Weights of a small sound classifier.
Model: 4.44M parameters, arch mobilenet_v2, norm groupnorm, widths [128, 160, 200].
Rows from block 4, named by matrix and row number. Each number is 200 + 40 x the weight over its row's rms, rounded and kept within 0 to 999. All counts start at 0. After the name is the row's rms in percent of the matrix's.
# convs2: project pointwise conv (model.blocks.4.convs.2.weight, 128x512x1), inputs 148-221
convs2.1,100,307,192,223,197,201,261,220,211,92,184,194,260,228,219,200,238,217,197,181,253,256,160,194,162,203,160,138,198,220,186,193,85,244,196,220,207,248,239,211,159,191,210,190,170,205,201,257,199,177,173,201,270,203,229,205,202,146,203,96,26,190,177,126,208,242,210,129,257,217,242,210,234,160,170
convs2.2,104,98,327,142,189,197,217,278,197,37,224,255,202,185,224,203,209,174,200,175,236,175,186,213,275,198,190,230,217,159,148,198,185,94,234,230,200,99,218,164,303,269,186,172,215,198,190,225,250,104,152,217,196,197,236,209,197,226,192,300,114,178,148,241,206,172,212,252,157,204,182,319,198,255,219
convs2.3,108,306,233,165,199,197,224,249,197,182,237,198,189,195,186,197,200,214,191,144,126,106,170,129,173,202,191,137,166,197,236,195,102,121,241,209,204,231,181,224,114,202,208,204,199,209,179,176,184,187,144,223,214,202,108,203,203,192,206,232,113,191,228,214,205,295,209,242,177,195,222,242,242,236,215
convs2.4,101,229,253,269,209,202,165,187,193,137,232,172,150,248,156,199,179,214,184,144,210,185,216,176,267,199,223,307,203,201,240,210,152,134,163,208,204,175,212,212,278,243,195,176,206,202,204,207,243,241,171,238,188,195,266,210,201,162,209,298,259,217,181,234,196,175,166,165,220,197,254,303,186,253,188
convs2.5,105,335,215,261,199,203,119,128,211,152,179,206,252,166,249,203,163,265,175,227,195,202,214,195,187,196,243,182,236,180,51,200,133,175,226,279,200,170,265,196,181,191,257,231,165,204,213,236,307,203,165,220,202,199,158,191,197,206,200,79,281,183,176,140,204,269,210,159,209,199,169,118,215,220,202
convs2.6,095,114,215,143,193,196,243,3,194,193,113,179,188,173,183,199,180,105,191,147,160,173,207,208,222,197,288,181,226,299,148,200,169,143,131,219,186,150,214,148,168,198,242,190,229,193,196,241,217,0,212,181,198,201,182,242,204,190,198,315,148,199,157,239,200,188,209,177,151,202,166,202,190,229,212
convs2.7,103,159,241,199,195,197,203,222,209,234,177,96,140,267,277,199,132,132,198,208,268,199,183,215,89,200,167,251,261,218,201,202,229,160,234,174,212,65,187,275,257,248,207,184,188,200,211,222,208,257,242,203,226,201,108,205,198,162,199,103,146,242,217,100,199,206,167,188,196,196,184,159,201,219,181
convs2.8,096,155,232,204,192,196,198,255,199,208,171,135,186,132,211,197,216,219,217,251,121,167,206,242,241,196,207,294,239,196,227,212,188,231,248,168,213,136,251,206,177,192,179,205,175,200,182,138,241,225,148,212,143,199,103,203,196,157,199,74,202,201,168,176,207,253,227,214,164,212,156,220,214,201,243
convs2.9,093,144,260,195,204,202,109,46,205,203,176,293,194,201,88,201,232,137,176,209,331,279,195,101,161,204,144,163,275,153,247,207,221,224,156,253,183,243,173,216,216,205,221,197,261,192,213,199,170,251,246,220,157,204,230,232,204,188,200,190,262,162,282,217,190,212,233,212,136,215,260,211,201,188,184
convs2.10,092,281,175,260,208,200,185,257,195,274,222,203,130,162,170,199,246,278,194,265,205,210,194,147,237,201,155,132,302,154,171,203,105,215,197,149,193,100,228,121,231,208,214,197,165,197,205,129,113,202,175,203,204,196,258,182,196,213,204,241,263,167,173,147,200,208,196,264,185,196,218,255,208,184,132
convs2.11,102,209,187,234,201,203,149,234,198,253,156,177,241,170,147,203,198,237,205,112,143,186,195,258,129,202,168,213,222,297,195,210,139,162,192,187,200,155,278,241,168,196,230,254,188,203,203,214,155,152,180,177,133,196,259,194,201,237,201,204,248,207,212,175,206,262,204,192,297,224,193,244,244,218,204
convs2.12,101,111,226,159,194,201,285,134,191,179,185,186,218,234,190,202,163,147,193,176,253,153,204,215,260,201,207,269,204,279,206,201,173,197,232,244,209,322,168,162,249,247,221,167,183,198,193,158,287,146,193,203,313,201,172,210,193,201,199,81,163,177,143,180,198,180,192,219,236,197,208,243,219,145,196
convs2.13,096,76,160,188,203,203,142,194,211,280,140,275,185,249,196,205,222,178,208,161,326,187,212,171,284,200,228,160,163,152,244,203,279,257,216,179,201,174,250,211,188,253,210,210,198,201,194,218,150,107,209,198,193,199,194,226,205,194,206,96,260,241,282,256,200,180,197,234,204,207,190,253,171,224,182
convs2.14,099,268,181,294,201,195,194,146,204,264,175,171,157,197,233,200,157,269,193,156,112,179,168,212,214,200,213,220,200,226,227,202,143,180,200,221,185,199,252,234,315,249,213,188,224,198,197,219,190,118,227,190,222,198,139,204,200,214,205,57,73,164,188,215,197,202,190,185,226,197,220,175,213,244,201
convs2.15,102,222,148,276,203,201,259,344,202,232,210,299,130,162,207,200,203,252,211,241,365,257,212,286,182,201,199,207,149,184,158,211,167,168,303,210,204,186,194,135,129,237,204,201,191,208,186,166,311,130,277,216,205,200,142,197,201,153,203,40,245,227,241,221,198,154,199,209,240,203,202,171,190,181,215
convs2.16,098,217,143,171,201,196,148,233,208,221,258,304,264,183,116,204,156,239,241,206,309,253,203,156,205,196,241,246,248,229,193,199,213,205,250,223,226,194,169,173,137,158,242,199,229,197,218,220,203,248,255,227,190,202,174,214,207,197,197,154,310,253,247,163,202,212,211,240,171,215,194,296,182,88,225
convs2.17,101,107,128,228,205,202,328,128,205,219,187,221,281,210,188,200,184,242,205,212,177,195,223,191,159,196,80,205,165,166,201,200,203,259,144,197,202,231,195,187,153,218,197,210,195,204,218,154,110,196,229,199,192,204,166,202,202,198,201,244,218,140,207,183,194,228,198,260,231,197,132,215,154,267,180
convs2.18,097,109,231,162,197,198,191,162,201,174,206,157,241,236,236,199,296,175,205,188,242,268,183,242,295,197,233,177,173,150,167,209,147,202,205,187,206,246,108,222,77,194,165,174,225,197,215,222,182,194,138,186,168,200,117,225,198,198,203,109,142,220,181,165,195,213,190,233,170,202,207,179,231,278,167
convs2.19,106,245,173,128,197,202,184,189,197,183,237,112,118,197,145,202,177,219,201,184,273,175,197,233,233,198,111,134,195,222,133,199,239,211,231,225,202,283,225,196,164,227,196,197,202,200,196,234,154,77,204,189,139,194,254,200,197,207,199,109,243,207,190,225,199,230,211,229,162,201,250,187,193,226,230
convs2.20,100,182,160,228,191,196,118,343,184,191,227,150,228,208,212,197,224,141,221,203,213,161,212,182,173,202,119,217,298,181,210,197,293,260,245,229,194,68,155,179,190,176,225,179,185,205,186,293,218,214,179,227,185,195,346,197,196,167,193,139,214,168,195,171,202,200,170,212,191,197,207,195,202,127,177
convs2.21,107,164,150,247,199,202,263,338,198,113,217,168,203,220,182,197,276,193,186,245,256,208,188,242,126,204,133,207,186,149,118,192,265,172,262,204,197,225,226,175,288,192,141,188,214,194,188,217,226,168,209,222,175,195,170,195,193,170,197,301,199,223,201,203,198,181,183,234,160,189,183,247,181,115,187
convs2.22,094,204,165,211,200,204,219,224,211,137,176,193,302,182,305,205,155,351,215,194,141,230,234,169,234,197,176,188,173,246,183,212,228,248,216,171,215,75,256,220,167,282,210,179,254,189,214,241,141,190,219,189,214,202,186,221,201,139,206,265,163,120,171,254,222,245,218,203,181,199,247,158,215,205,191
convs2.23,098,90,230,285,200,199,193,335,190,159,255,308,150,171,260,198,226,124,197,244,141,151,187,183,182,199,168,124,255,245,351,200,252,205,196,183,216,255,218,224,187,177,110,195,195,198,196,261,271,218,294,214,216,199,223,224,198,222,193,263,103,187,211,169,189,215,192,234,234,198,248,162,222,160,227
convs2.24,092,234,208,226,202,194,199,255,198,210,183,264,268,258,189,194,198,293,194,200,137,170,201,165,159,202,218,193,283,198,200,201,206,189,145,236,177,132,229,175,180,184,226,195,176,195,199,311,212,250,216,226,217,201,181,217,201,171,196,208,154,201,172,161,198,151,211,209,245,183,180,248,158,140,192
convs2.25,110,310,187,213,201,197,188,225,209,171,256,103,286,290,187,201,208,93,221,208,210,235,193,176,310,197,204,224,155,178,223,206,304,226,200,150,195,80,298,208,224,180,224,217,213,203,208,152,255,165,167,208,186,202,215,229,203,214,200,128,248,153,163,202,207,187,226,233,197,208,222,189,181,198,223
convs2.26,107,213,141,121,195,201,256,255,217,198,207,258,277,190,184,200,250,187,203,192,272,204,192,187,218,202,217,270,230,234,212,199,208,164,217,172,194,179,215,233,185,211,165,189,212,198,208,205,210,205,274,204,140,206,108,225,202,228,198,313,163,219,175,191,204,218,206,164,248,210,164,277,240,208,217
convs2.27,102,210,185,135,201,197,115,272,210,207,158,237,307,251,78,200,116,189,209,138,262,204,205,244,207,198,161,158,219,258,235,191,284,257,119,180,203,269,246,188,180,202,191,211,249,202,215,182,278,203,176,236,191,204,81,211,200,197,204,0,169,226,144,118,193,207,222,168,188,204,164,229,220,203,177
convs2.28,096,221,94,221,205,197,101,109,207,223,187,218,144,189,143,198,232,104,212,197,134,237,229,166,207,203,235,234,193,212,329,205,228,258,207,210,210,253,200,233,207,299,142,208,186,205,209,158,124,151,125,211,311,204,239,197,199,192,201,162,133,204,201,225,200,290,211,210,246,202,259,104,243,327,235
convs2.29,102,124,259,197,201,200,256,137,213,170,243,213,135,258,199,200,157,209,181,215,139,190,188,254,226,198,174,201,154,147,97,202,197,182,205,190,199,176,182,221,27,222,191,229,215,200,204,186,236,239,140,166,192,204,231,194,200,208,198,213,198,203,204,200,199,219,222,179,173,204,228,260,222,295,230
convs2.30,101,273,108,72,206,203,120,218,192,204,164,188,130,216,225,198,216,198,215,205,186,222,175,158,333,200,197,203,220,268,270,201,223,229,197,214,191,221,301,177,237,306,237,205,236,203,206,207,99,175,222,198,199,197,202,184,201,201,193,108,213,172,218,181,201,178,164,141,151,193,195,182,174,135,185
convs2.31,105,235,169,230,209,201,215,103,205,167,266,121,314,219,172,201,132,202,199,262,193,217,202,244,261,203,148,204,195,248,236,201,157,160,133,203,188,70,203,256,184,219,214,182,229,205,177,153,149,188,180,223,171,203,193,186,190,224,187,211,182,159,204,174,211,181,194,142,196,201,237,222,220,211,203
convs2.32,097,148,175,159,203,201,231,188,181,212,130,299,247,177,112,200,251,187,203,275,326,181,199,147,72,203,93,103,156,200,207,195,214,113,229,243,201,225,181,226,220,206,198,216,156,201,217,246,128,159,147,181,142,199,257,189,198,250,196,121,268,214,229,234,190,166,193,206,226,199,221,232,202,173,206
convs2.33,097,289,312,273,203,196,221,309,204,149,160,193,249,246,165,200,179,206,197,142,304,173,192,151,184,204,254,232,198,217,142,219,258,227,216,161,187,68,216,226,213,249,134,202,150,200,191,215,279,248,219,184,155,206,205,227,194,185,202,81,266,158,189,211,199,121,190,163,219,207,228,202,200,231,226
convs2.34,096,190,212,235,193,201,194,133,189,127,156,247,242,237,126,198,165,256,194,181,243,203,198,186,209,201,137,193,185,201,123,195,205,223,224,204,193,126,144,193,193,269,149,227,235,198,196,248,264,154,276,180,278,204,192,204,200,187,192,131,272,233,78,261,204,257,156,169,258,191,242,209,195,145,192
convs2.35,104,140,183,155,205,204,101,98,208,183,268,174,256,169,271,199,266,130,208,230,294,217,190,224,318,199,216,165,205,306,110,199,258,256,196,135,210,247,268,184,229,220,163,169,251,195,206,235,154,132,255,176,234,202,190,213,202,167,200,129,110,212,249,214,208,133,217,242,273,193,205,197,194,164,190
convs2.36,108,131,261,187,197,199,199,90,200,159,211,71,176,184,206,197,173,175,188,198,258,175,209,161,149,198,287,188,167,145,184,202,120,205,216,207,197,219,194,158,262,233,226,170,161,194,196,140,341,187,261,219,284,201,39,202,197,169,191,215,215,220,206,177,200,220,208,187,155,206,186,206,220,215,206
convs2.37,101,177,120,319,197,200,231,274,188,248,249,271,255,150,237,200,190,128,211,126,106,247,210,172,184,200,210,84,226,192,187,202,253,216,179,251,191,199,185,140,95,204,151,189,286,198,187,261,187,68,149,203,265,201,224,198,204,189,203,226,183,179,170,248,209,162,192,180,164,207,207,182,230,196,205
convs2.38,099,221,274,142,203,197,210,217,199,91,184,247,210,230,234,199,116,215,213,184,217,153,197,237,158,199,205,227,250,274,117,213,199,136,237,174,204,273,222,186,205,233,273,196,223,208,173,212,265,140,190,211,233,198,186,216,199,193,206,181,75,198,174,243,188,254,214,122,186,203,144,254,205,183,203
convs2.39,105,133,159,133,205,200,245,183,198,169,189,136,221,217,245,199,220,88,191,310,253,225,218,152,242,196,137,192,200,67,240,206,263,259,224,224,197,173,133,228,240,232,210,201,231,200,204,144,235,271,94,234,306,199,311,233,209,240,205,121,302,209,187,203,205,143,191,72,259,201,197,223,187,222,220
convs2.40,100,168,182,201,202,203,214,208,206,293,161,147,195,252,234,203,140,123,206,177,219,205,225,168,188,197,183,245,165,171,170,204,78,131,199,187,203,85,322,252,119,108,127,223,265,203,201,231,246,287,142,182,228,199,144,214,203,199,194,45,246,177,213,193,197,167,208,159,265,199,212,218,201,257,162
convs2.41,106,235,229,251,202,205,246,188,206,156,185,106,157,203,212,200,146,186,191,146,134,195,215,193,156,202,138,130,220,254,126,209,216,221,240,174,204,137,190,212,161,234,194,218,215,197,195,210,222,296,87,198,232,201,70,196,202,214,203,241,190,209,205,214,206,230,173,186,204,193,161,115,195,185,208
convs2.42,096,248,213,326,203,201,246,99,209,333,192,208,87,217,323,199,147,190,197,151,68,193,217,187,151,203,194,185,195,219,299,198,109,258,188,187,204,100,314,204,164,299,158,195,216,198,196,241,235,211,240,191,223,202,126,203,199,150,197,235,241,226,229,226,206,191,214,258,163,208,238,187,185,297,257
convs2.43,098,216,77,202,196,200,172,167,202,202,175,218,216,262,210,201,288,152,206,226,249,202,195,179,226,203,305,255,152,230,143,206,239,256,227,217,204,230,139,219,254,276,199,216,176,200,207,214,270,221,161,184,177,201,120,206,199,265,198,142,114,200,209,142,203,179,210,190,242,201,212,236,182,206,195
convs2.44,101,274,173,155,189,196,149,156,204,195,195,176,261,300,176,195,198,281,199,213,329,195,168,154,229,200,240,195,132,250,209,204,186,195,195,215,205,123,204,111,267,161,147,188,183,191,191,161,263,186,235,205,220,198,214,156,196,171,188,196,147,257,188,189,193,193,196,140,193,206,265,273,221,126,169
convs2.45,109,106,190,237,202,202,239,300,203,114,175,157,144,213,218,201,122,155,197,243,227,114,221,153,255,197,202,223,198,150,141,200,243,250,183,153,199,302,155,198,148,205,173,209,231,199,207,136,217,282,147,204,161,200,233,217,201,221,198,168,250,199,236,233,206,194,205,193,179,193,137,229,224,216,221
convs2.46,094,135,227,139,195,201,326,177,178,214,240,169,300,203,137,201,219,197,220,205,275,164,218,172,137,197,181,337,105,133,182,187,240,200,244,194,212,293,128,172,258,190,163,217,195,184,200,236,235,191,227,190,213,196,211,222,197,225,203,205,304,242,132,197,192,258,159,209,265,203,198,113,223,255,192
convs2.47,102,121,176,112,202,196,299,289,202,204,224,200,211,193,248,197,206,165,179,177,256,231,199,300,143,196,171,236,135,192,214,205,268,246,223,183,204,326,187,170,281,187,205,231,188,200,190,195,114,131,304,213,129,203,219,183,195,222,194,378,280,174,172,207,190,191,202,150,215,200,191,197,263,206,212
convs2.48,098,198,198,274,195,201,160,90,198,208,247,250,249,211,181,201,191,131,201,233,169,203,197,141,150,200,231,139,170,303,138,202,117,236,209,151,193,231,145,219,74,159,183,196,213,203,194,176,140,165,176,229,311,198,209,213,197,200,199,135,196,278,233,253,191,254,209,202,190,209,204,242,195,206,199
convs2.49,104,179,200,170,207,200,181,368,198,239,156,198,274,198,300,202,311,222,202,165,137,196,186,132,149,202,206,252,172,233,216,209,133,162,189,157,197,248,161,210,187,180,119,207,242,202,210,117,233,89,173,192,165,202,211,169,199,160,195,188,189,192,192,142,195,253,208,143,196,200,123,212,187,276,210
convs2.50,100,277,187,297,203,197,190,208,200,127,192,236,169,276,238,202,193,180,199,211,62,78,204,156,241,202,89,185,232,179,166,195,187,151,203,198,200,328,180,190,378,209,213,200,309,196,193,266,123,88,185,186,153,196,153,180,204,242,198,245,162,221,248,199,198,250,205,186,197,192,188,211,266,199,187
convs2.51,101,178,144,297,210,201,204,227,206,164,179,58,273,196,213,205,109,294,219,189,140,152,202,127,216,204,176,79,138,178,175,208,260,264,146,260,213,230,233,161,103,259,189,215,264,201,197,267,212,233,189,219,29,204,250,213,205,219,201,119,320,170,166,228,209,175,230,151,199,201,227,226,187,256,225
convs2.52,097,298,118,215,192,198,171,300,192,187,184,163,223,172,206,201,200,154,189,200,161,159,200,208,263,201,179,129,218,149,204,206,220,135,175,202,205,187,168,186,19,182,214,167,237,204,187,205,161,180,236,208,305,197,154,221,202,187,203,181,184,220,175,186,192,192,181,142,198,193,210,245,219,188,206
convs2.53,101,226,142,242,200,202,118,150,206,285,275,233,158,269,229,198,233,195,186,213,256,148,208,104,125,200,208,263,200,88,220,202,155,262,191,166,191,279,75,192,375,258,201,214,166,200,203,157,165,208,136,197,260,202,101,205,198,190,197,93,236,220,278,119,204,235,197,142,252,196,192,183,185,158,165
convs2.54,099,240,151,204,208,198,149,254,199,100,195,250,238,252,195,202,269,150,191,181,99,190,187,146,239,201,233,178,181,186,185,195,159,334,216,203,213,332,180,201,202,226,232,240,191,200,191,265,292,116,196,183,127,195,201,182,198,198,209,214,181,169,190,161,192,159,204,165,194,207,265,266,126,243,228
convs2.55,100,362,189,163,202,203,149,146,195,205,164,203,317,184,207,198,181,210,193,226,182,258,229,146,218,203,184,106,129,193,211,191,172,205,159,184,185,100,153,145,200,268,134,214,197,198,197,177,220,204,244,191,238,203,69,193,197,217,197,244,245,237,197,222,197,218,200,94,249,207,154,181,188,221,181
convs2.56,097,250,185,151,199,198,155,223,202,141,166,286,222,126,220,203,238,212,166,207,175,202,193,294,283,202,202,196,163,261,176,207,120,173,239,154,197,206,185,161,255,186,178,202,183,205,197,185,272,90,216,182,191,200,156,210,195,234,205,201,212,185,197,190,195,207,202,243,205,194,174,224,175,221,164
convs2.57,100,208,160,238,196,199,137,193,195,235,214,116,245,182,240,196,172,148,211,216,254,193,231,280,145,203,218,135,151,218,127,200,107,213,223,235,204,229,178,229,92,201,186,188,216,198,195,194,263,179,245,191,119,198,107,202,199,215,207,95,268,140,230,137,189,213,204,114,193,210,192,170,150,262,219
convs2.58,095,264,203,244,212,199,149,144,205,180,221,226,122,208,296,202,212,199,211,193,270,183,198,119,244,196,269,72,181,151,178,211,91,175,166,226,212,301,293,157,237,182,237,213,191,206,194,221,248,179,130,205,298,201,180,175,196,229,198,122,203,183,176,208,202,204,224,212,251,184,102,220,202,128,251
convs2.59,095,199,270,198,202,199,193,239,188,218,260,247,140,171,126,195,264,227,198,201,90,267,206,114,180,196,136,169,247,283,249,194,154,299,150,211,209,161,152,246,107,133,199,239,130,208,203,200,279,216,246,213,217,201,162,231,203,223,202,224,305,209,190,211,202,225,222,147,230,213,160,237,163,320,233
convs2.60,102,262,281,270,202,198,222,267,194,316,252,134,206,304,183,199,221,204,192,260,333,170,189,148,218,204,213,240,227,131,151,201,213,161,158,223,183,85,227,216,162,182,211,189,250,204,183,206,147,95,176,228,201,202,175,189,201,192,198,153,259,166,148,205,197,226,208,232,231,185,190,218,196,248,219
convs2.61,104,108,183,256,203,205,215,293,194,208,159,359,184,248,212,197,162,198,207,226,180,230,188,165,128,197,224,225,81,135,222,202,267,192,213,192,202,247,150,213,163,276,206,210,192,199,199,152,191,192,172,196,148,201,107,217,202,155,204,129,213,170,165,196,202,241,208,90,215,216,215,65,242,232,214
convs2.62,101,148,236,216,195,200,326,320,195,189,220,106,373,175,181,200,153,235,200,215,319,265,179,239,230,201,261,205,185,181,217,200,226,171,186,240,206,182,235,235,242,148,226,177,183,197,193,162,177,212,237,190,156,203,136,184,198,224,204,195,114,204,226,147,195,151,190,160,199,184,252,184,243,260,178
convs2.63,096,55,195,60,200,196,175,220,206,220,188,209,107,250,162,203,207,156,216,199,211,332,198,143,185,200,171,138,185,249,206,205,246,279,257,207,200,223,173,208,352,129,188,239,158,195,244,192,256,162,176,212,178,202,233,223,198,175,198,203,214,198,225,150,200,288,200,173,176,228,199,266,120,219,197
convs2.64,101,282,253,294,204,202,243,175,196,138,174,200,209,187,157,198,205,231,212,141,128,173,189,202,211,201,189,133,264,234,156,200,258,201,228,154,204,337,203,277,190,278,191,184,208,193,204,264,217,191,157,191,134,197,265,188,207,206,199,188,183,208,191,241,208,189,215,221,176,203,235,267,188,208,188
convs2.65,099,251,177,288,208,199,209,211,209,234,162,193,297,259,232,197,164,205,217,162,121,218,212,138,167,203,164,161,164,232,224,209,167,225,232,145,195,328,152,207,203,213,107,206,226,197,198,197,125,168,246,186,132,206,195,188,202,195,207,199,218,236,227,238,209,204,216,281,235,206,236,182,161,262,185
convs2.66,091,173,337,131,205,200,242,148,210,175,227,269,182,150,242,197,199,278,214,231,275,184,182,173,166,199,227,285,165,248,213,208,259,195,173,189,213,134,211,163,134,216,150,196,131,193,200,117,212,178,237,212,115,204,275,183,201,178,198,199,197,205,264,188,208,242,222,131,208,190,135,165,195,306,198
convs2.67,091,235,261,240,202,198,167,293,198,244,249,341,344,199,261,201,200,330,220,268,248,123,230,127,115,199,244,215,183,110,311,217,253,156,208,191,201,195,185,175,138,226,200,186,208,193,182,199,171,173,246,197,223,200,193,183,202,207,198,211,167,200,257,173,205,195,208,209,146,197,238,237,223,201,187
convs2.68,101,218,178,198,201,200,174,78,207,180,157,170,261,231,181,196,183,92,208,174,226,152,206,250,215,200,181,170,250,144,133,202,274,191,177,235,190,158,75,211,0,253,197,184,207,202,200,219,292,87,166,194,248,195,208,203,202,187,186,216,232,196,230,228,198,205,208,182,196,214,226,191,217,219,179
convs2.69,095,164,219,178,198,200,239,201,200,161,187,161,216,187,215,200,254,161,204,164,278,182,208,194,258,200,211,256,219,260,269,209,185,232,161,214,202,241,106,300,169,233,132,249,196,194,199,107,130,211,318,222,153,197,166,187,203,252,193,355,238,198,149,186,195,171,180,161,180,200,198,76,198,279,187
convs2.70,091,126,156,181,195,201,146,258,187,259,223,212,167,226,216,199,147,147,219,208,183,212,204,194,171,203,226,156,208,203,188,194,258,219,172,111,209,266,94,167,328,113,155,201,194,206,197,216,108,225,252,222,165,201,182,187,197,187,200,92,257,137,266,186,190,247,218,228,206,193,136,165,251,209,192
convs2.71,106,114,198,238,194,197,102,174,206,166,175,117,279,251,237,200,242,196,184,149,70,240,200,158,195,202,195,231,129,200,224,206,142,223,162,177,193,204,164,236,292,116,155,169,204,201,208,196,261,349,127,209,108,198,298,225,197,169,200,163,180,136,214,127,207,207,213,245,163,202,157,128,170,109,174
convs2.72,104,178,185,214,206,198,350,130,193,231,183,207,90,149,256,198,212,374,210,180,177,206,205,163,230,199,223,240,181,237,247,199,101,232,204,215,196,327,72,202,231,80,163,215,187,203,191,268,126,216,241,213,135,202,193,196,201,225,195,169,231,218,194,168,202,292,193,268,239,207,174,135,181,197,215
convs2.73,107,193,227,190,200,199,200,170,208,217,155,232,199,210,206,199,206,210,191,208,211,250,195,214,203,203,121,195,209,209,203,197,199,165,203,207,208,132,251,175,250,179,210,204,163,200,212,217,217,220,153,195,185,198,119,193,201,214,205,208,174,211,147,184,197,134,203,276,144,211,201,172,225,119,190
convs2.74,099,162,184,293,201,200,173,141,199,205,189,223,192,164,287,202,170,194,202,184,185,235,184,254,267,203,194,201,201,210,284,198,235,230,195,218,219,182,286,216,132,168,211,200,194,196,222,155,244,156,197,162,196,196,216,209,205,173,197,223,181,220,231,134,217,139,186,236,188,206,206,164,214,237,189
convs2.75,096,135,279,243,205,204,114,266,199,113,202,182,224,222,184,204,166,193,207,211,242,165,210,153,105,197,200,277,160,213,166,207,167,264,170,111,209,228,183,202,274,175,203,205,198,191,213,185,122,278,239,213,185,200,208,242,208,235,203,210,214,189,204,239,209,281,185,110,161,211,188,170,170,226,239
convs2.76,098,344,150,224,194,196,224,185,209,208,208,180,182,176,241,202,240,187,190,205,245,156,208,85,220,198,182,196,233,135,233,195,197,191,202,144,184,129,175,161,219,57,191,243,167,196,199,231,208,304,246,209,170,194,227,223,194,164,200,274,132,184,157,220,208,167,228,111,235,194,201,158,133,179,232
convs2.77,103,180,299,199,198,199,237,417,193,243,167,206,126,179,220,199,239,102,201,139,249,179,178,179,200,200,226,161,217,181,179,198,191,257,247,264,211,156,154,255,180,167,223,201,281,198,204,192,230,119,210,171,279,200,202,199,202,232,200,205,170,232,173,186,188,231,179,176,242,211,259,160,184,260,188
convs2.78,097,95,252,14,197,202,219,234,211,344,248,47,207,197,200,197,239,182,193,191,207,229,196,182,286,203,256,181,192,209,170,202,230,239,208,152,200,202,169,208,279,258,162,250,155,198,200,192,201,284,272,193,108,204,239,224,201,239,200,138,219,279,228,159,203,195,220,207,222,194,259,155,176,206,219
convs2.79,103,236,283,238,207,197,161,256,200,160,204,270,216,183,170,196,187,173,196,288,298,221,212,234,164,199,236,237,211,241,289,208,224,144,222,132,211,151,192,216,189,269,204,199,74,204,202,236,246,292,168,208,264,201,210,206,200,207,197,147,173,227,269,237,200,123,201,326,254,206,249,258,183,271,191
convs2.80,096,221,199,197,200,203,233,327,207,269,170,122,142,147,201,204,216,228,195,181,117,228,209,168,164,203,264,162,258,187,140,200,206,166,184,204,187,273,204,167,224,183,170,175,236,198,204,188,175,134,194,218,248,199,169,209,194,169,211,245,209,208,240,200,193,228,225,154,219,205,245,301,186,184,212
convs2.81,095,150,237,129,204,197,103,286,198,189,187,173,260,215,236,202,206,139,184,221,289,193,202,225,168,204,171,186,227,191,207,200,166,268,286,192,225,310,289,216,241,171,234,223,134,184,200,182,215,241,146,166,99,200,274,196,199,202,210,229,207,184,246,242,197,215,183,215,106,215,202,176,110,239,170
convs2.82,098,0,181,135,195,201,160,301,195,146,220,258,176,114,157,199,160,104,214,144,207,132,195,196,190,198,245,204,240,184,132,212,189,146,255,159,199,115,43,195,139,215,182,182,240,200,204,248,102,221,257,197,249,197,158,225,201,204,200,117,314,182,186,226,204,176,177,295,226,193,237,204,141,185,213
convs2.83,097,220,269,128,208,198,154,158,199,188,160,146,209,221,205,205,141,199,198,215,217,228,207,204,74,197,275,243,179,224,191,218,160,220,137,135,226,271,175,219,209,248,180,201,195,195,191,250,209,163,172,213,196,202,261,206,203,204,203,61,275,211,183,175,201,170,198,183,199,197,237,256,226,242,190
convs2.84,099,134,196,302,196,200,274,276,186,172,161,156,168,219,211,200,302,159,176,244,239,115,205,92,163,198,178,168,259,172,252,196,143,203,260,255,208,97,192,277,243,207,205,238,220,200,208,186,94,242,135,213,195,198,191,183,191,274,196,205,232,211,257,192,194,233,183,126,163,192,175,255,206,162,226
convs2.85,120,369,173,278,190,202,183,223,201,234,182,189,225,187,186,198,188,403,180,189,155,221,207,206,180,201,164,197,195,188,200,206,205,189,204,210,197,243,155,181,159,189,264,211,163,198,190,171,161,180,180,197,181,196,182,199,195,193,205,134,242,187,151,209,197,171,186,127,173,200,192,150,186,191,171
convs2.86,099,269,222,260,198,202,117,189,197,182,242,295,115,154,262,197,226,127,208,179,166,300,166,187,320,196,245,153,162,334,256,209,227,129,143,196,178,158,123,140,199,322,200,231,179,199,203,174,224,110,301,236,129,199,229,198,204,212,201,216,199,179,194,260,218,131,223,205,220,215,193,158,223,133,235
convs2.87,093,205,263,328,188,200,255,162,195,196,214,233,248,116,173,200,195,228,194,194,196,198,217,184,232,201,96,181,218,138,253,201,90,250,232,174,197,308,237,271,186,241,195,176,166,189,207,155,175,235,172,212,215,195,232,222,202,159,194,222,188,209,213,220,197,227,220,202,200,193,206,120,215,148,224
convs2.88,095,135,156,183,210,203,241,168,201,60,246,227,266,251,152,205,211,260,210,146,111,282,188,181,186,196,147,184,190,259,234,205,166,152,163,163,209,121,138,206,63,191,164,195,134,203,205,132,105,236,249,182,204,203,196,219,205,187,198,256,46,244,112,234,194,135,221,316,205,206,220,177,205,143,185
convs2.89,100,86,159,324,208,205,279,186,200,157,204,238,233,142,200,200,197,219,185,185,128,269,222,202,236,196,253,212,169,227,202,189,240,141,180,179,193,76,50,184,102,193,221,222,108,200,231,238,179,159,241,199,212,198,212,213,196,213,197,139,239,211,224,141,203,205,215,117,225,206,208,181,226,234,192
convs2.90,099,246,219,203,192,201,209,212,192,266,162,201,121,185,154,201,243,109,180,139,206,158,173,130,82,199,141,192,251,233,219,205,137,211,193,215,199,187,181,158,247,227,234,162,217,196,214,278,198,229,232,185,242,199,172,156,197,216,195,191,78,184,171,213,197,213,199,240,192,193,249,233,168,186,207
convs2.91,099,124,217,135,207,201,145,298,203,144,189,182,199,192,243,202,212,189,201,167,263,214,198,293,166,196,165,160,227,167,148,201,193,192,251,186,193,265,210,170,97,256,206,222,242,203,199,183,237,202,67,219,268,200,378,208,198,229,200,99,271,178,206,196,202,211,203,153,253,191,212,60,240,224,173
convs2.92,103,9,100,203,199,204,142,287,198,284,215,178,156,166,192,196,213,242,195,203,166,200,198,227,135,202,198,224,171,199,229,210,269,162,211,155,184,241,196,191,154,215,210,188,202,198,201,235,268,200,208,180,245,200,198,211,195,210,201,323,84,244,183,199,191,212,194,192,144,196,187,189,168,285,229